Weights of a small self-supervised image encoder.
Training: muon at rate 0.0093, 15100 steps.
Data: trained on rendered scenes of toy objects such as cars, trees, mugs and chairs, 97500 training examples.
Rows from block 8, named by matrix and row number. Rows with one number belong to one neuron. Each number is 500 + 25 x the weight over its row's rms, rounded and kept within 0 to 999. All counts start at 0. Numbers have three digits each. After the name is the row's rms in percent of the matrix's.
# fc1: MLP up (model.blocks.8.mlp.fc1.weight, 1536x256), inputs 86-171
# fc2: MLP down (model.blocks.8.mlp.fc2.weight, 256x1536, transposed), outputs 86-171
fc1.917 084:503489485495468495507509503490486546480498511497530502516442501508494493453490509501483481512466471482482525479465493491508493511527504475501511536511489513492495490497509568502504477493453492513555520554528530478457499495540498525568467504526513502501506479
fc2.917 079:462540466514490492496507509510491503508483494512494482492534488511544461496473503519512465495484500480539476500514474459497499468522505517470482447502503529505480492486520473468461511474526486487477525495507514474511526452496457470503475472505475493451519500
fc1.918 103:524526488525522503484469523521475509511473493472494498482466568530547487475501496478445489489502468500525518505482488470484490518466507543483483499532452539494485493524478536475509496516506536496504533501490541467479463502524505514523506505509499473549502547
fc2.918 119:514501488498540509515507483536472476496525493513505539511477476471495498495488509480448554527538515474494508506478490476462529518526501520498487480487521509532472437465521507500519485491474489525484494503479506528513520495454499512516511486566499543521556501
fc1.919 081:525453484460555528541456546472515507514531486511488533509526518493525514495528512506505536424506512506543471518462519482462519512513512515524492545535501450538472493503480565489488510450499460510497526508491505522520500485519508503507498475519456521512495493
fc2.919 081:530472496501497520494497511523498504520501521539514463533465438472531536431551492482464501518570452498523518451489455471514484506504504506463491480517508500564481536471507482497535460489542485493505516518493455479506475492482498525467496491515479536475490511
fc1.920 086:507471496479485503491468469476474523510487502510536493522452477546492500474512518481510522496476509487487515538494493518508459509483501491524485536509525468508490515503473500495502492513529503481467466514475545515479509530475554485492511443504512516547501516
fc2.920 092:509504474501473526512510548503523491503486509484457487491522492442496517532495515486531472494527513440495480479495469510567496496466489476505530502461499513438468495475464504497496471510525494507473472479484515479523523469511491458480502508531522470493504512
fc1.921 074:461482531538533478494516520529528500475501501494484516492469467524453495492501462514470499491506482539533504490516545461467475490549527530567489494528476510500486513483469509546514472540517478504498538540491502500447526491519500449441499496541475499506493542
fc2.921 073:532556470531472498512477445522482456511468489526510518470483466523537525468488488509484508442515483512498494490518496463498525467498501512469518552524466502474490468524519515458485495485527501448516554462485477493468529497485495526502490465506480492477501481
fc1.922 098:522452503523493551510516480478497496506495518473444468534510502508491453506462502485516478516537493484516490512520505488538478535488489481496499495499470495511503558543513532521508531513454452505510493502515514485509502476459497516531501522479530459487538498
fc2.922 108:475439515503515551498483533469500490451524488495495493474494507478509443496489518515509496479518502499542513496462535514499503526512498495556483486478521505463488496524488472477518468486485510521454528529520511518512433452513545510506515472510524496502529518
fc1.923 101:519488532535493541473478535475502505488503516525503500487589487504494515478466480538496515575507488518465503481471473497490484490481540452507486512474446503480466509536487535507496470531501462490478511489509489471512455495547514502508535509479480503495539487
fc2.923 101:492523512478478483529478495520492509476459487500507509538516493540506546542530503516459526495442494486493531540469534493541482517448494503562499494521510481468482467494546486511484470497529504545483524446513464510485485554502532483498462460482494492468500513
fc1.924 108:518545520507495523474525481521474505493490532515520465456528501499513482492493499535509520475492506521493480489510478516487511524454502518448510493440503498478515501520516478523532494574507513487493521499507491538465534535538485488501506526511567535524488519
fc2.924 126:506515511476464555483478523502510487545479464500490500530497507485522510527470520550498471532460491551516513477510503486487478495516515503499507505528507503490500490521528515530487517512538531506529486511485486507513528596512512512529495520445470482520501498
fc1.925 074:463488502484420517485521477510486453509522513521501503540482554506502499481493479500471526485498517506510525475505479473505508502506494492503546508468533543495504512530495495458496519528487494483507496501497536506521515506520477495497544505516446491494523567
fc2.925 079:482498463490516432523477488506432524519538496527527515507474523496509499524515490495473454507525486491471498487535473480579497509486538457539492497511483498525516523505532524496546531468521494506481541458490545520491532501478504453485528492453535456522480467
fc1.926 119:492508497534510514480482453494495550481543545474496497519520529504533504510530497478534515514481474476480474518505519482465480535522508497490508526462487518439503490460506567481528487519528469513500510537485527439529493417518534506507467504473508506540498522
fc2.926 125:473475517482523515520477444510476530496493505507489502510513487502499507522509485530508501524517466524490537468487448501482500493492473471481507496495484500517538470487492490474489499497483482489502462510534503533512465481487506469484487457465483480505530508
fc1.927 082:535459477502534508500495495459500471537500533515505481478481489495493541514508486496499532467493484510516496510491499521478478471519452500497471487549499472502512449475502531488475498481481492466495528493552496523510563454547523522476530557499482496487530487
fc2.927 078:517533503469480489492486551514508488514483515481496500488506461489531533498493522500508502544474536503513481459511515485508490497508523514468499508537472512565505505481511521476499507469485502517557501491495463493553557517512477510493499524509512520478503476
fc1.928 083:554516503491471511530506546525535517501485499465531545556470491497486461527470471478543469500497497511531518506482499522451490480529517488514460507562518496547504487523477539488477490458508523463487471501536509501504535489454459535547464523494513462480500496
fc2.928 086:494547496503530477541519521479529469537498510506505460461508523493478496491512466476506491467560509536489493492489535491486497466525457457478471513512508471496450538486495499507485505504490483544471481508494489487522493471489482519490481505477499515512498486
fc1.929 092:505495502449502499516512516473470520477501523507550510511481494504508513493483499488505498528493457506519508543511514516493499498494521523509473521484469465580465462501509502525515477526508512509504512518553549447507523454493508486524474522481479505499491506
fc2.929 093:511519457501544488485453475492499549524492479517496498445514518514511475496508495551515540495533514504522529522483510496522482523520534520525476485487477540480495504503510488501470499527508523495452491521495449513477466509495488490507496424520521523472507451
fc1.930 109:515488500505513512522481499498442519519499525526517499483483529515454463514484509494495495498499489522435514472516532518558485514529523486465484505478528536453463466533472515496529522447506496480450470533502510515446470537498500560515500482494501493482516490
fc2.930 115:535451484475527505479483494443471500525499477476480539484492477506485542542523463479489482466483477510515477511485501505498492473438479469478536513503501521477498419492510523505484480516478494519450508471488486464501477516504516504486520461474509437516479491
fc1.931 124:527520485477519493538501513471489491502491463517493496517489512518507496534512455505455530503488480503500519527507478535553516483494519506449464480486467497506494547468472484454531469514487515481453473468533481481534486508506477525534521521505526475500516466
fc2.931 126:513513509508499480520492519487516447537485522505520473482476505530500491515511531473563452501452449478540514500455493503493499488510481496507479462468545512493514523453485489482456514504514507539458502516508509476511469476479488500507470507493492508480425506
fc1.932 099:513486488483472494492460498539513503465482530473481523487473546492519476469517466510452492459467495530503452527469548479487484524486446505530510498523514517509491483487495504513459521503516496543473489477502497508458508520476513527486507463495458543514522523
fc2.932 099:484481493511478524432481474470503527525476546525533546514494491530544503499504487531523504502498530505486497510513496538494517512538486508535495460516502531514540536484522496553453481518470516512506540477458554515531468458555533497490488478479483463484499524
fc1.933 100:531468527492527539480513517517487498520489551519464485508470471544495483503536463527476495527517499479513498527469478492506509472485433527498480491534485470471518496534518513489510485460491502526500502454505503539462443533530529469447497484482494474500475526
fc2.933 098:488558517456563506504514464480462479477458520515501509519457472434488482509488481478478496464456455525489505489498495505492472508515525513490477492496497513472520474493489541495498482480523528493484523479498493476527539482480500488554507525513502452508504512
fc1.934 081:525455526489508486508495521497538489482482484472493508501501486477509494474507486544519470492505491518527486453506512477498506525520489501524497521507494513509506494478519504471479525451434484503504460492530500473474540502464485500538499469498551518507465505
fc2.934 090:473483506514512481512514541501488501447488500498473469485520516489489486457487554509472508485507509474503482473509495469497518519493486525527544489519512455503509521497476484500487525467469488470486512479503519473539491501487550537496520501519499515460544512
fc1.935 094:491516502456478528505498480509509551493478456524499473487494493532499488537498522479479468515483445505524524504462451463507538496470488507533450472486505463483542499526529526508485484518507500514509505519539459503493482525517529464496516501495529487465536545
fc2.935 093:539488513500519453475505545500499493458475490475467478508541503512459488467511495424531531546508456493441498508502500526559464472441495498498527521513508475458490476518477469491529521522541493510478472486509495507551522471500472525498475506509471463493490486
fc1.936 078:522501513483465543475500466494526507493521526488527484468512527499545491493494488516496469486482501445471509484461489482507485478451475491486487470501491508455497520489486498582461497481465539442514528533467505498517486514519488514499507507534473513504495486
fc2.936 081:533476512555483494503493488508488473509504502500494514517507533494503525529493516555529514469439537542511487497506519521471520470491492504492527538526485552514474498515523496494505484461468496461514517523510471476481474546513519463472509471484528471497529499
fc1.937 046:504532508507509490493469519499476492533514543526494520499494497510506536500509533471447530495531498494496500480468502529517504508482472560500504512459461491473483529526485518505525495525502494524472518486511458513468503511465523489474531498518516462524505491
fc2.937 045:468519535518498444485546540523501523485458523495478522531554454468510486526512505485531496466506500488500510533498573439512495485501516532478481496476562478507515469502511486513477476472488497498471502481503499487498516532479494468492521488499484492504487511
fc1.938 119:436504492499457529522492513459520529473497548488498533509505459540433494505500497459534507565479464497508488535537442490490482544514546443510522516478511489454499542499492493498475487519536501525501484497527531460534522491525517482531446501449508518552476566
fc2.938 122:525487506495495506493499445495455500476501524496485490505504499482499478506507524492538512463468484525519499473503495519492526551475555486522494565493507507514531484516522516510501454521515507504533467525512509530486514496501499443504505503539498509514541530
fc1.939 101:503485547476482508513473518494471522474501482525525528482485471532514523511466496504489517507486502484523458503524483517471506497515525501464488501499495525472511466478495522485507496512501519520526523497496510539537480503501494478485489498468533484494455504
fc2.939 097:496470539516482493505484512515532500447506481428530493545476494486494543509509475509530527496466444467451490535523474468475490525515440508505459493519536471503484481530497489459507519496534463486505503502458549493483495464482477492512483527464500467512451538
fc1.940 085:476514460481486491494508526518519523478470467513520553450506489527503460501458447484494502523507461490434480516524476490498478511482509508488518464490531532525521480480509523503500491485527530526424467489516475439525544497483523476505517521483434510515502495
fc2.940 092:505493533462467507496483473476501498483466524494494490516494498471518469540485548543512513542492513500484502502544506526478507513546531510475507515487495556500529512493480518472482546515441481525555515562504517516492559547508483538501479502463484540522510516
fc1.941 078:490470482504480512543438486509516516521512480485443468488526513553453451516471529469501497517475484519490500470509490497493466526505493473495489506550565476494475465488512491507514519528468478497455520533535502534487516519505487521545466496536532498519524521
fc2.941 081:533473464513550509476472509513518508510538486517523492508477539473507532502477483451501476482468493526503456499554468521502539490490530505501505505512493541500511528482534460515510445497497504499501517480473496484515508515450493463483500519571513540537466506
fc1.942 113:456502503491450517502489458505500514483490531499492476477519494478510497538454531520511461494526442498516473518499485517477552513479443519511486540523477524448499463492528488497482498515521533496520518514504478486484471493495498490472482520501524487495463494
fc2.942 105:486519482522523465502485521495530478471441514487522490502508493504473487480523496508512500503492529499513504464497519476513501525502519488497506482488510515460498513480517506460512461509494517482492531507496468494524491524500486453488514547486530478518506460
fc1.943 084:541444519518555514492514486507480510480492472513459486463495464530486474478538510467473520495541522491516494511482477489459487514503494479527506469472486496508525482477502519522438528463464503457514472515488504454515496494542516509488504497508514502500476470
fc2.943 090:482500507495510523465500457498524504466491467539471560534506482441473522490437519456510524510495490542461517482535493494488471495534505525517538526455531480516553503516539511472512479536510546511504488464497507488515494486521518482509421488531505502457547543
fc1.944 064:578494509461555461507518510552510545455502491511503529478474531509511509503536547534537497521451477509504487518422458532545511510483510502492493480483508492547476465469462507518467516492466484489482453495532540535527506512490551452478511472488495503483498459
fc2.944 065:512511482457483497512519455453512511459496518467566506473476472518497533487499517513503533473493479504524541497491485505522530479498463495442514538509493476474505462502466601477509489478539496518522494526508535479509479470518485480528509529497531486490490524
fc1.945 077:525438489478505498502486506528514540505511511505520503484493530492511474452497522486523532421506582479513472502517526542482530516486490536466477546507513531517539529479530517465505493470514470501501497480514483505512510488499487506511504510474507497537506508
fc2.945 084:514506478513455492499498508530461485505477475534478459505465491446505472472484495478481511538486467474541518470561479459485466519513515504507494515462483496525491484475497495491493469479514496523558506516527525496533432472501528557479527486484514494515523524
fc1.946 080:506498489495515506477514546522498481508496504522489481523484554502506540472548466516508491474442510509485466536536487502510554489534524456497483502510530503475474537518509509468463514461532511527479476468514502513510523446478498519478503522453489508485538550
fc2.946 075:502494537517474500539479535519546521507510540540521495533490477523509492516456503541538492498516524453487476501550496508510489503540478520469482486512505514534488497468464512497495487536510501539493528501473495490486472445437492511483468516533465510500476531
fc1.947 118:481499556490529504516471469500491490487486481556496511510462471541511478447503493466488478494459484543500502495474513527507546542505518501483454545478498524611499474516454487504494504510524475493513484502491500476500549508488488520529493491505462555506474512
fc2.947 113:534463490480492470455464540503512489541526434488495511483494528473486518500502465468503495475516575509493503495537502466504519514482466524480480485481444507469516487514516502508460509537547542522501463475474500481494483491513503453536521546477524501471468488
fc1.948 102:512474528485539484531514500500481511481471488502524519501525530547548525506489472492490528491488488509491502473502496504519504481511498491476494478505509490502482476492483500522528502483551481535472513462522476482533510526506497470512531501504466489519526518
fc2.948 103:499479536501501452484473522501502507507485528506483499496492491500507525465479553490447521497478490529509491513505497484485535520466498571472501484495519566485488512501537475458492496486487507494505532528468512449477538482528489495456499491519507478548515527
fc1.949 071:500522523475504481474496446505459513480543525506540504466471544494532465492533456534474497478472479470529555510462537491493499480487533481519509512511481501476505497486519518479503508529509498556477522465492542521500480515538535517466530450519476511442510521
fc2.949 076:480487461523543527488515524539457477455515483505499505492523443483483509485551497508506504493496501462519534510518521494459542495511489519490521493464507508537493503470516487488493455479483494514468511524446513491499537514480541506513525473490512517479532504
fc1.950 135:480522480497490535507562541529502587528513484476514499505539515498527484469484493468527509462471525512525496496489509492523534473476509485503489530495493475507510502479484494482488482495530444474513468466498488513493482480478464457530524520511467496534467492
fc2.950 123:488505500466506484559501490526497502514494505475501511478511501486535455432499491517510487463447499480448541496510485477507455523499485525513508480549519538481458489538517521508561492510451473483497540499487487487496505523528484483470485496483551489520505453
fc1.951 089:464488533454476512518516489514548529515510509533492522441519501489529522518523503479541506506551499510522470494523524462526502470499546503435504490488518540499479482481478537502503518496508523466507490485502460496579526502482459471484513475505507497494532480
fc2.951 084:454478498469462516501483513489533510525505487465499456510474475530488457509494503484512497445488524528500473541464509506467470489522517482510470522510549527480530446502482455447510533484537506471488500481530521470494518494524522494512483537505503500486513502
fc1.952 098:459511464504518545505462589527547526471530489494467472517447457548454511475533454491504494509533468507519489449475511501516524491504452461518506477471518530518480497513503505535498494500507495499471515527458503478522494478524479487547489490507480480533492483
fc2.952 103:487535476492513522480498476517507480540498532503484515528487511495518526465491531493461531509514499473536522510510527496497469481500508497531489462480476543517474479478485493538468514477519514487557526471500431501472528536503489507489500561464467542501458482
fc1.953 080:493486423473509484502517484512516505502491476496491514448542534546487479464510517466527480477525467518542468487449521525506496490526490534484475499518546496490511480519489530467497447537462466477512505514487524509527515530498466506479523477484492494521460477
fc2.953 075:487476483527532484526478479512503488515475471516502500504534508544483500489475510477481528480478482514548516473520464492481533515502500471483503518475523428517505489518522492500520494548511458518511502527493513474486504510496515499464575458470468529464511510
fc1.954 088:472484512523547506485531488547517505485462540517510531450523519515466523506518486478533470478519481508436500534507472464519476502487502536483477519507506518531527481490499479489517477491496506534516538506483501464482519521531492489517513508500494456485548502
fc2.954 091:520517467492518511497516575502504505493521487511515506526499486461518459530489493506494457500488508505490449503550510478530489472554488530471511491471487527542491493496489478489462489510520528502466488484528497520498501504453456530536528527512547502488531487
fc1.955 147:550511519520534515495479489505451474460510468508492494492516509531491437483498483485524520471516488476521460492427499485485506510491505508499485523508506484462472524557504462490488525500492517504525542510521466523499487509449490495481515505498446503473493518
fc2.955 142:553489484490519515475493485530519493469456523498533472489512489493466489480505478474505571452530532520505526491544501517500538503505502493528478524464515458452496487480525474434452492468519518514475506466460497550488503530479490493487476470463475468500527514
fc1.956 086:475512480522553542483502494479555513560519505507510476555554473513471518496496468499518485510513472494522503550518462457469472532505472496508481499495490511495477511509485519502502508500510487490468512537473494473543543445523476465562505550513501476520482503
fc2.956 091:489473502480500499485475467485468471495487522479517521534447508478474517521470521451506477502444494468508496513478499513515522498518468475493482501491531497485537531491493504518484565471520485524541469463477497475488501474529468493497558515492546505467507501
fc1.957 092:492488487499530427490434493498488502515497525488530578524505479534537478479517546511530556506523506533485486537483524512491545518499514511537521479480500566577506514534469472478544489513448488508456501486506516451510485482499523486532481483506507473497479538
fc2.957 096:507567502487470503491524541496489461512450522455483486527541505517484523478487514462496522482495498521522504514434508475523473531477513502474445497481501522509512497514524498499503477468538518476440506496488502487477559500473516485510519472500514480488504508
fc1.958 086:524478515441521486513506517538494475513502502528523488542433485492498498494521512508550495524450486480467468555479495502510487452539511469476485488552522533529469531460502497495478514458477496507511512541473535512471491504494484511524530477493469469465511521
fc2.958 085:493439536495508478473501536490462518507550492498489497476454505531454554517516494498509497546493500486472502515439499450498494502518473478509490504498474475507488478482456468474499555509534521484497495511496494526455491520509474507487486531483492513484474519
fc1.959 149:497496517501507485493516502493458471536533455514507536550520494445512532526469511499507472459493458515463482499523518529470486497491448483516501519473481492473460535574496511483465492488498463514487493507523476482442507508525493464486509496499517519527503516
fc2.959 137:502532515529501460496519503507517525512561442477482512490507431504497536509525451513507522487488517518503487483459520517517496507507547493495517477483506500480524536500499494447480488509497516510493532500526538499450521545519535469470533544483470512533500524
fc1.960 098:454520505511519518474510495504491488480533450493505488483487514477487414518477507491505568481518530494510489509527509499526495524489470545496519527483498468474478480513496530485500528501500472482503496535506443505507490587518552520506491494492520510476509490
fc2.960 095:471539488449510499496512506505503510536494511479528476552486484467525519508516466503492484499518458518465501518487461529545469477474517514479506462490489479506496463535531522489484505485491510487469512471481523483498518523501507513539472471473519484496470534
fc1.961 104:535488511493512502510521486484508496482464491501531493512467451494503490454526496496473524508471516553515532525518514509492484533518523470525524502500448505458517460489489491500449495516515529495516463550513535467545469479526505489509500497489451484461495488
fc2.961 100:504498504495478508502506554514558508444505488480488487520497482484503452482515485544537457495500476506494509499431507571474490492480452509502507493517528471528496538449519503502518508528468457549520523461512500513506477483512481557504464524496462482530494450
fc1.962 106:506532490485547479488485452529465489512526477469495472466527525478522492530484458484498508479514467484478476505476484481541476480510522450492508487508492526506454489507477533491507491546493522472501531468514506493502421483548485476494492508490522471501478522
fc2.962 108:528503501532518511473462558521511537518493499523486497546526472517471492496482518503491468487477499471493473480528530548493503464519534455544525463507504511502500522534521483479459493537489466493489457481522495524547489545518491517509527534494457529512477496
fc1.963 109:516517526479530498508544499499526491492526516496528506529471469501501480487542514490536479447512551457515527510460500542521517517503500495494476475468507492507506456509510485541466489525508474465476534479521517474524516498497508507478478505520508491510495531
fc2.963 107:548478531523478475496502511498545541509488479490536524503529537515536454495476488493541468509486522536484447527484535508503479517520499472533514514516504492450550515523464496499525487498492473508495516494467527485506480544496475490494490485452499541480514491
fc1.964 105:530527487495539484482475498489489528497516484534483491447465466509453510481522458515475538487530533497527538493493494514482468569489504485480471497524505510514508471559482524479493490504540502469481507479531518478520505469507498532502459535525522484536527522
fc2.964 096:474531491514495551491498542500536534465465483519468522482470498512459493475479496483483438550466450507491518441491507505537467501483540470501475485500493506475466485489524476467466508535476478469481463476532522489497508469529504477481503517544507487491480462
fc1.965 098:487471484516471488503485499501488458507506497522561454535536465522494502470460527504527518454498482485511502548481472530509545524487490491541474508508496540562481491475520498509509508505519488512526535476497515504486518484478490472480531509537516538469474484
fc2.965 098:490468482539535483513480440490482483511471503501471491486505511535478479524501489491507480473462487508502486515460515504481478530505466504510487519488482482490508523533556524508512501515500539464489478501486529467483494485512495453513528496501492472464495493
fc1.966 108:500514485536552498507482545505476460504451471515470477497522491528507473495474528503482481507524536526473477498552493550486452486482514507480460472453474495445454491498471509493492498489518523518503482480507491474489510517511506495513487505486500515510537503
fc2.966 105:499467495504536510487511454474498503511506477493542443467472510526520502492494500552528498463530489544526512541474491502471481501513508504464496501530523489493446482530519487533447507500455520516491521476524498507513506502460491524507474477503511501482487506
fc1.967 118:508426512482482549478516512503475524448486518507481513504511531508507497515482526514475448547492513484495469507534509526490468482456465543516458474491482528498509501568504491491473526512510514501529484506470521525511482514518490533522500484482512489504504549
fc2.967 128:510494490440467512493517591465508483550529523496485476452495497508497454527479470541452506488508496520486491542499517471529477505539516468519492505521454468509468519512511479485492553543477498539487481507523513537493486510472528482492478502500501531492507508
fc1.968 098:487532475518518471502499531499465553461519520499494512489457535520533517507496512505531473490475508561503500497533451503528492536473505489488531509489452478533502506527495521556507570491506555536492496475507501508499480476523544518507507483509504519529473515
fc2.968 091:521510466472540493509491485485538521507505462481488510474525542553515465472510501503502484488519518511512496487461518521456491510482486469515536466490500508486471446511505523504501515527471460464476531499512479433520485472514549479462503509502519479513487476
fc1.969 069:517505516481436479545562483528490514484501552534513491494455491456547512487451517517509502543496484503501501483498511454479502533474465473512469512505520502510497513519473487493503503495488499467528493522480535511491514512454506496486531501504522536494536530
fc2.969 074:515502454522456493487554501507458519494500548532489555495493514539506523505522453463477512468486521476514513490521458509515503527481459486483498497495472494527531501470464453486518504530504499457513524499497509545528491530455464494461474507495487478492460508
fc1.970 093:494489480486527472497505497521500503548452513509486465529491446518503540492533461505476520508532534465519474542509493496505486535537460530487477547538526524474521520498496484510494497515503511483474563505480480520544483449515492482532521472496459522498500515
fc2.970 092:504504483497477484522457490494552495527486476497505496524493538510509494512489516531510462497457469489514469510471457501488463517499520526508512547492467506527504532519532528528503510512465512497476530502506489483528495484522531488450539510545545448503504497
fc1.971 112:529515487500521488478482501507530502440531495515510447469560512520467502498511508513457503496484529509524476516498525513501509507538511518511478497481503548517502506504503510460546511510537494491507479462493492500529534480447496515531532496480529497493503556
fc2.971 113:492511551518475488433478449477470508478505506525532546528499473543506476477507473488497519464486453528509519531521450475516488520539486484481491542529580518534483530494504519542516524508509506542526515514499490495488511512455481517495560469544512542474511467
fc1.972 075:511552498501478510456457500500508469531478532468494466453473478497508523471470480501545512516485454503550509520509525505480508502536496538517486471479504465498483528515518510484520486503490516499515493512511512549508470538524517519515456496490476510555533536
fc2.972 081:478497457497481510475466525525502511504492556500482489489470561501484531523508494487510493506521481473491528505489540499513513484472484489509479456475528480529506503486585540487484509475500523476518516479516536486500496490490504525522532490470527467461453507
fc1.973 061:489511534456475473512453502489533503507496515507447499447533496503496500485487463503549491513502509492524495496500524495446575519462522529519507499483544523439505493491514513491483507474486512492501530511511524504540524510478499507522486508487487537520488532
fc2.973 063:493498501501489504450456471529498537508477498532512506465492523506534503518500539487463501510503509500472489500446536473527532513522464504539508532513511500460533521502579542493491517496510512499493490520550564505499497492524525497521529526526547443476473533
fc1.974 084:497499494523536530514487492463486483472503553502452481517493450489485472532508498473489528505487505489545475499500481487535524510483508514529485508468543499487507522516454513503527506457517515526496480553513508503511459486476467513432559526467450550526476495
fc2.974 084:490504463478494478492506452503506498500503493499467526504470535442509541504514462497485501480506433521498498502458545541495526482467519516511478498491479520524535483537509522516506497473466485483490489496469467517476479453503516507518494462531529486494498494
fc1.975 066:519504456496535535507518457492498506496530489481449480475484449513524512468510488528519513551483503479497502516503510517495496476496502509489521532482453478538507485475467479501522501567488511496472533528523534523475506473563477482458496484482479473479474508
fc2.975 074:478467473454484498489525530508526489494484473486483502497519491464475504449502521518501461535483487509487509535480490543527502493478482502538499525466489478474508488514497509490464468512500475517504501492492507517520490478512497548526498555495508551482482469
fc1.976 089:479492506484515529463495483502513518525444507494535475492481457517491498506511494496489485456511505501475510522485495484467496547506491526560467514534455514473521531548515494484540502516494499505493504564469476477526491490525531519495525433522470525528494495
fc2.976 080:523484486483493538540536486543501467514498473497502508525495544511505487536502489525526520469512505512468534482483429492486494516468516492534519499496503494532542504462503505527540463520512489513483509488496499436496473485542499466523500466489503506525449511
fc1.977 088:515574520472484508508472499524538505497497526518530489484489503503507479502490483518457516459517496472498490513509465487530496561488491507470505519486486506455509470460496503521518483522509513521484525511485517475457534523474472493457526417483474536546500511
fc2.977 085:488493544447513473527440526505525520492522527480498528450539503532527490522508457508477526492479489511527514472464456507521480517497508493516496550454482484452517469544523497518487488494539547503526462541491537500508518551550472457485486506519505505496484498
fc1.978 118:498540526510498472525521500504517481462530484476469517559503499460520501486508512470519509516487525514474478502489530498459540477467494469491485504524501497489470534545490473487549522489465493456496502490500462548531489557545493496473505533514502527508487484
fc2.978 117:496488500514483484525488490522515517496508468534512511506516466530508521508457471496510510469524506502511508490512472518565538510536553499514483488470532515502506482463486493474498498507500507516556519480461518528478541550486478478503496471480546491483511526
fc1.979 059:472500481538502503487502492469469464514546506528518510459491482539474498473486500531484520507513514514491495542489505524438502531527494526498534517514594517435511517479482499502484507472495525495486501532520524473510509515529458493499460479529488495487507477
fc2.979 062:536549514499450485507485505493543510505492496538479543495471457522528529511485570470463504505525520530528515481516516503483528488484531508480502489508521516501527499483506497448451522513492496532453484492455468456494463485497526515459505483492476482502492509
fc1.980 086:493469526504502505509522517548525508456507517467388511498471470527542492525489502467488560521509491465455496497500521487505504492545483471524476533449527501458496475505466547484479518520463507500539505536538516514504503477475510500505463515472536480515469470
fc2.980 078:524523536471528542478503551517531502483499469473480500545496519497541483485507501462548497533522485513494509516483484490488461507473506537489510490488487502518532490466545469545530495512484493515465507532475476509483494503465526466495489497532480533501521470
fc1.981 108:513484526520471557501477484536521519488509501460490469536488475478477491464498478476497518507486492525516525512532492481512508517493501520489496491515529497530508545517478517481468483498500498517502523503513465484490453502497501488484496501504451485511484503
fc2.981 113:458473468497516466480488486471486488495572478512519533499521510472492477561514496497517455478523531503482490510487550484473454534498467483511507488511499456458443461504511499507516507483501533467537511489497508475494454443526466458540498527514490473496542475
fc1.982 091:428506499486492548479516482479513497485540519493470457473497530527502495498519507467546509497533457493509460486480505534497476511491517506457522516487517474496475489496459538433520487502479495476465481498497472452541474481489535478533541496473485472537484494
fc2.982 097:530517503495481479538499521498459526505507480501500511453509483546549505499456496490531519470482496502486500504488473523503499463483527507460482482542504496478529462503493501505508528470455481464507481508497489524508433502461460482492555500497488506459564543
fc1.983 128:488515476475510548508451506527513490525512560481476485537507504492488481537508508483467519468479493505469525503475482489492508502504478489516486517525520541477484510503488523501512550484524516528508501500502482484536488494478501477499524471506544473521484492
fc2.983 138:505491510507436533481455521506517494524498537506495500539505536508476498534509475495489470536504482519495540476505517483491508520486500482464506512523493508459527522518522477492503475527498513545472520497463470451552485480531483459513499524480538519510471432
fc1.984 133:501510490477484483465494506502473515515507479465507505496536463545540489485507453505511454467519509523479536498512537504464484480501499468540507486505520521510545504503487506520456494520528502488517517432483484557479492494508518515483516481504520494515491494
fc2.984 117:455460488482535492502490461538465549476528467506480478540482453456492515486435533519492464491476458508517487503469474494489500519474538495536462466531466532503468491534473485539554505529517524496530523529471513463514498492508513499524516535524508504484447501
fc1.985 099:492511485431511496541527556508517514482466511530546497510510468451510477473491527471525512483483490490488473397520511484485500512504479478499510517488477529485541498497547452494493495523443553498499532530505496484491535490487476468516478483477540503486524485
fc2.985 102:476553482520491511445497473524567479482451508455459481516481553481548506509516500524471518520510501502551454485512531501526553482479508526521439499544475506492481512503487526553485473521509515479529524519531505478503502500485505498470488472524523565528558542
fc1.986 115:486524474532467496487480509501479487497472504482511513529492517515490478514480533522494496460460546527481479518529526508472474501529531466482516467458486522501499494505493526495513497481494522487508500526493515495440526535499483512510478474473520483477503544
fc2.986 117:453503528499468496529548556442537472497509507515488492496469503536506527489539498489499470479469440491530474509466500515503470516492490492506475496497514498509553474480510527535482493504504512527474505501496538492498513503480518483520497471506489526484504511
fc1.987 097:500432548531513506482525507499489535478462502474524506479481491503470517486499564483464495552461473518501479524534520475493486507493525499514494533491473519486498492456538508465496477482503468478503474455502519512518489477498515515537498511509525517467484536
fc2.987 115:507450491481478478485551561497507549483548510489498500512498533494513446520474513472511458498497544480483450496513535514520498499516459477523559490444512482501490494481479504509436475482536482498474514522520494535522496512499501446466442512510469472494491524
fc1.988 104:497500522534477471483500499469527504520483484492424484485525531495511478545514492451508493503484494496504475496506465499481511485523496471508545474469525481499469477503440484484491487469525506518480546519502470473499509514497426511511507539504487524497503570
fc2.988 093:496483472476477501528476501540501539508529512525537491519465462494550507513506510505515467491506445498470497491500512495518511513483544478515528521495493532498483532522514529447529480535482509492454479478487469471508481497496541502500481510532491533541480486
fc1.989 090:455479490490502497458485511538532491477523489499524504526505461487520514426520495471449516526463517507472494542447514489476471536533434526525543531482521495483505457524534534486538495493528478517532503525540520509490536475508527506519523515474503545467460501
fc2.989 091:487534495500458463472508522510517525525494473483490489485483508491522489500547508500482481443527490502478464525476499496516489513473472520473502511496495531440509498504519532524490489498510537467497522556534557487493495517471484498492482528460492495516468499
fc1.990 110:485517499508517494478489488538486480503471522519494501485539470492515480497507518558497523480490491504534481534461438466488484490527517518499514494487518428460491514475454482521504474499477514485490503565480493482469544505485493488448482488526485490510508509
fc2.990 106:504525489544500494499517519512470521526548510503528518475511503492503441555541489516513465508498567524455517516504512539459485501503517466485475506479519490494497500464526493500526466488495464466501504522428530514467506522505490497507474473443511535508491510
fc1.991 099:521481487524483514504495494532478544512472535529488524552522505548442526497511485472487513510516494483465501507522481496438484551491454517486469463544502510477521470485485510499470513521509471459527455486499464489478507484501518500532472450486489491501461520
fc2.991 103:496494489505501493499501528484451499485472514567514510504492489465505535458497485536515506487521506536515478508477508478491481504557489519476491533488466562524498487514537443479481460505487499509530520474518461510505508524447503507494490493504517489488506534